Rows from block 5 of the encoder of a small spectrogram VAE, named by matrix and row number. Rows with one number belong to one neuron. Each number is 128 + 32 x the weight over its row's rms, rounded and kept within 0 to 255. All counts start at 0. Numbers have three digits each.
After each neuron's rows are labels from the 100 clips, of 14976, where the neuron reaches its highest value: "peak in band" is the frequency band that holds the peak. Only what is clearly more common there than usual is listed. The data: melodies that start on their tonic, played by one synthesised instrument.
# fc1: MLP up (encoder.blocks.5.mlp.fc1.weight, 1024x256), inputs 0-127
# fc2: MLP down (encoder.blocks.5.mlp.fc2.weight, 256x1024, transposed), outputs 0-127

fc1.104:045116127111076119051133114178119108146103105145104187160105156120137169152192150225070128127134131150130135122129129159151125112130116162123060074123155101132074137148139053134136099111111131078090185112186143147174187127115139140073134152129104121104105195071114143138135030106153073150128083121144144135187070129145129133203114131110196176125140121114121176129130057118158093136114
fc2.104:161168130108132081133135119143149166098147136108198008132121069107100085111054132099131130124124130131138119108152086117072130129116129105163131134111131161118127125155073149130197142130099129134122088165097128124115095147129136075192126127115158136151143130134102156104089157133062156124138147103143155164114120094090073161103131104147126069108121073123163152095138216140117138128086
peak in band: 250 to 500 Hz

fc1.403:127187146166103139139095140022144099157164083133107099058189129153094124190109187190141126133143146130153043213119166172126125133145119106131135134080072181121127061127106111177128137085062178136143123121154174145128143122076132152158175165131133119134163087176125173118119082106136116136167057145135111070164146090117191141225129128134110124103097163113107128130083165096125141141125
fc2.403:126136142086175161115173130196091139132124133132132123174092125127138121089142122090128071119132138140088195000124088067119170128122126132115103174156144058139118152124135065142127118156168095094100113155097079128141141131163110110128127115115097129084114136092123101128128184152098126120104179125086086179128123134126096084057106132122145110153138125117179068164138091161130123201097
peak in band: 4000 to 8000 Hz

fc1.19:118148161144182118139091091136133166104152101113137158103236156170149130154087162110112127115126139118101096158075141155160057128124104163106176103145142182086115157155093133110071107098070129140195058153096093069139096142126116193100115163107172136119185111120123162080106164129103134141127138137121169120090135145153186099058127184139125132162122178108094128120184188128129129035049
fc2.19:170140090097131127152141142131115108133107137149125108128005056097102100175157074160137123185143111128171165099166130128092217155097131113130098119156100100127159065139182119155129108125202126116080176154126192134107112073086158126145113110130066130110109138123119129162136125123144144155129124093119113183154138214111107164143141115127121105091112129166128138106129088128106097206186
peak in band: 4000 to 8000 Hz

fc1.749:087120128127093128123125092147098131130130119150151121141126145109151161121145138117040141135147125143089187116157049115097115120106187126012097120182118075126115102151120159128094054173148103128130131064127122096130094118081060125113128111085165099132130106125164129129089182127057108079124094126145127129170133137127106109153137104152161097157110134155080173128065145082103129124154
fc2.749:135149073124129091102136133088150117162102125099083168122142106128128134109129168143208151104096117124154153107131154122140128133130133135207121141097123212079112129112083121125141142126078200133118126112145122171137129121131153133167104131170128119129106146106126142150129061120173163194146082091126137134119123110138092118091140111123116174117176106114120096094166119128120127110098
peak in band: 4000 to 8000 Hz

fc1.408:099117089128178110052148116132157126128132117059133094086157149164108154128134086145142135151053124146119150143098136149150156098144138117117168144079087123125140091171083137103145147070116159094118119071146112066192124143107106163105128171130137115116127120145156206128129162078147143038132162147100128106191129128123136080131129136133093151131131127121146144154141117121127106133129
fc2.408:120131130125111116128112131138152130133151132167118133181114068132124123125149103114115156115201170107124153075112153118104037170148128095127119126112139163140076138052125087129136140200138072134099126165134173131121083068162159097134188124115059150134106056121159066139146066133123102217101105125147116133122152118119124137092138167106144109131066101131126071074127142138110129126110
peak in band: 4000 to 8000 Hz

fc1.160:082131086129182122121114155147129099162127120119142100111109128111159092184127167017116164129133120122139156125171122118073120089112103132087140086138154178126132125122152174144178087167209128105100074021128105127178111163161024140114118166109153127110129101152099122091114128152097179065130056112080168168151099117138136093118170130059147151165107118093146127112150100058101183135093
fc2.160:168118153147064106119126106076125119120113126121132191176155130121096229117131099162129133104153129137106101149116126135125173150129174122139110158161108118101102124082045113128198164073063193113157188193158124138113149123091188118129152175112121157182137111125233135135112100166179143227107080099165116099133153111144160115146134122176115136108129116129127141152079169145098114131141
peak in band: 4000 to 8000 Hz

fc1.292:140130128157091136139144154146072122109137144185101118119147126100164154097127099128121131120116141187151151103082099116153128031124105187084106145095116133173129128123249104114131150124127150135153092126047122106142140178131145129126139038120162136124084170118130191096099139089134089137173171155138126103189125124014136165148109102128124124179178113049161166126131075174107101129215
fc2.292:114101128135176091122126110154149133176132134128147138131112083128114147154153223150137117107118129111130134152161164111124117118135115140177109107130106080067102119139048136125101104130125115145134177141201134165155159138125064124094153152120085128125150141175114112167158094176153178128052085146138178148055125102252111096127141150118151155125125151222048124140112141124125109127085
peak in band: 250 to 500 Hz

fc1.539:130123110120020132060130108134128170070133101110187154134145127135054144109142132213120145106131127126132183131129122124004143133185168128138099089118130137125157069133131134099141127119140155160104210101122103089107140132104125214107126101138124129133144138139094107142070200143082138052092131132120120152064003137097075156148116106127089113162129116154135124125145094086167093121117
fc2.539:137133146132249136140102136111123123178117125133114132057116127128156118134131130048087124107158151140147120100139144086213123123117128106133166182155125106104135142088094124132101131128122130123108113134119198186103182130134099090143093157138138149123083129122210116120096027101173128255111144106149154125144225149135129100137135125177138148069104130127110113124126149146057138150123
peak in band: 4000 to 8000 Hz

fc1.630:135101164133125152145188131132098199119094133128159159136122118126086125233155150118130142087135080120141124099128115128128125126110117135130148106124120162096102135186130077117116112098169151124120094115128134130133105122099145112212160128138178115099183122115103169147135067119200121144129089193119105089107240134151116070129067202116123167131129081086179123133137131125110099173133
fc2.630:129131171115088138086107133140215113160136103152130110166115135137167119138115111191066069174142133179118129159127105178191056146129127128085126153160135130159162104118147131156124145127109134155174155139173141075083138148127134126065115143138128118173122128125129126115117132115054115115131197114165131152111035108154161135143120124146134034130134207105106140129088143125169130094152
peak in band: 0 to 250 Hz

fc1.83:157144154137130146136201101150111129135085171131096076109136155154144143090138117096119126125126081129085093163162153120130131052135070135077152125152145129113061129175075151090106125132171130125235178179087135139134126096117130117130146161095096147074157134143120108076128093120082157140097122128110132158140130144109118125155171107149150114113144150085077157133148116123126089200146
fc2.83:068093196154160098150119105080060123142177103126122122143163153154152185080158093111153129071124036108134115119127074143126134115169102160101126102144147158131173131113085139140120138126093131144147077133124069148035123112121166112131164185157161120142147080195157107088166217151063131151085116161119133166132121122144129151126190124125099133145184174102129140175128107010143116153136
peak in band: 0 to 250 Hz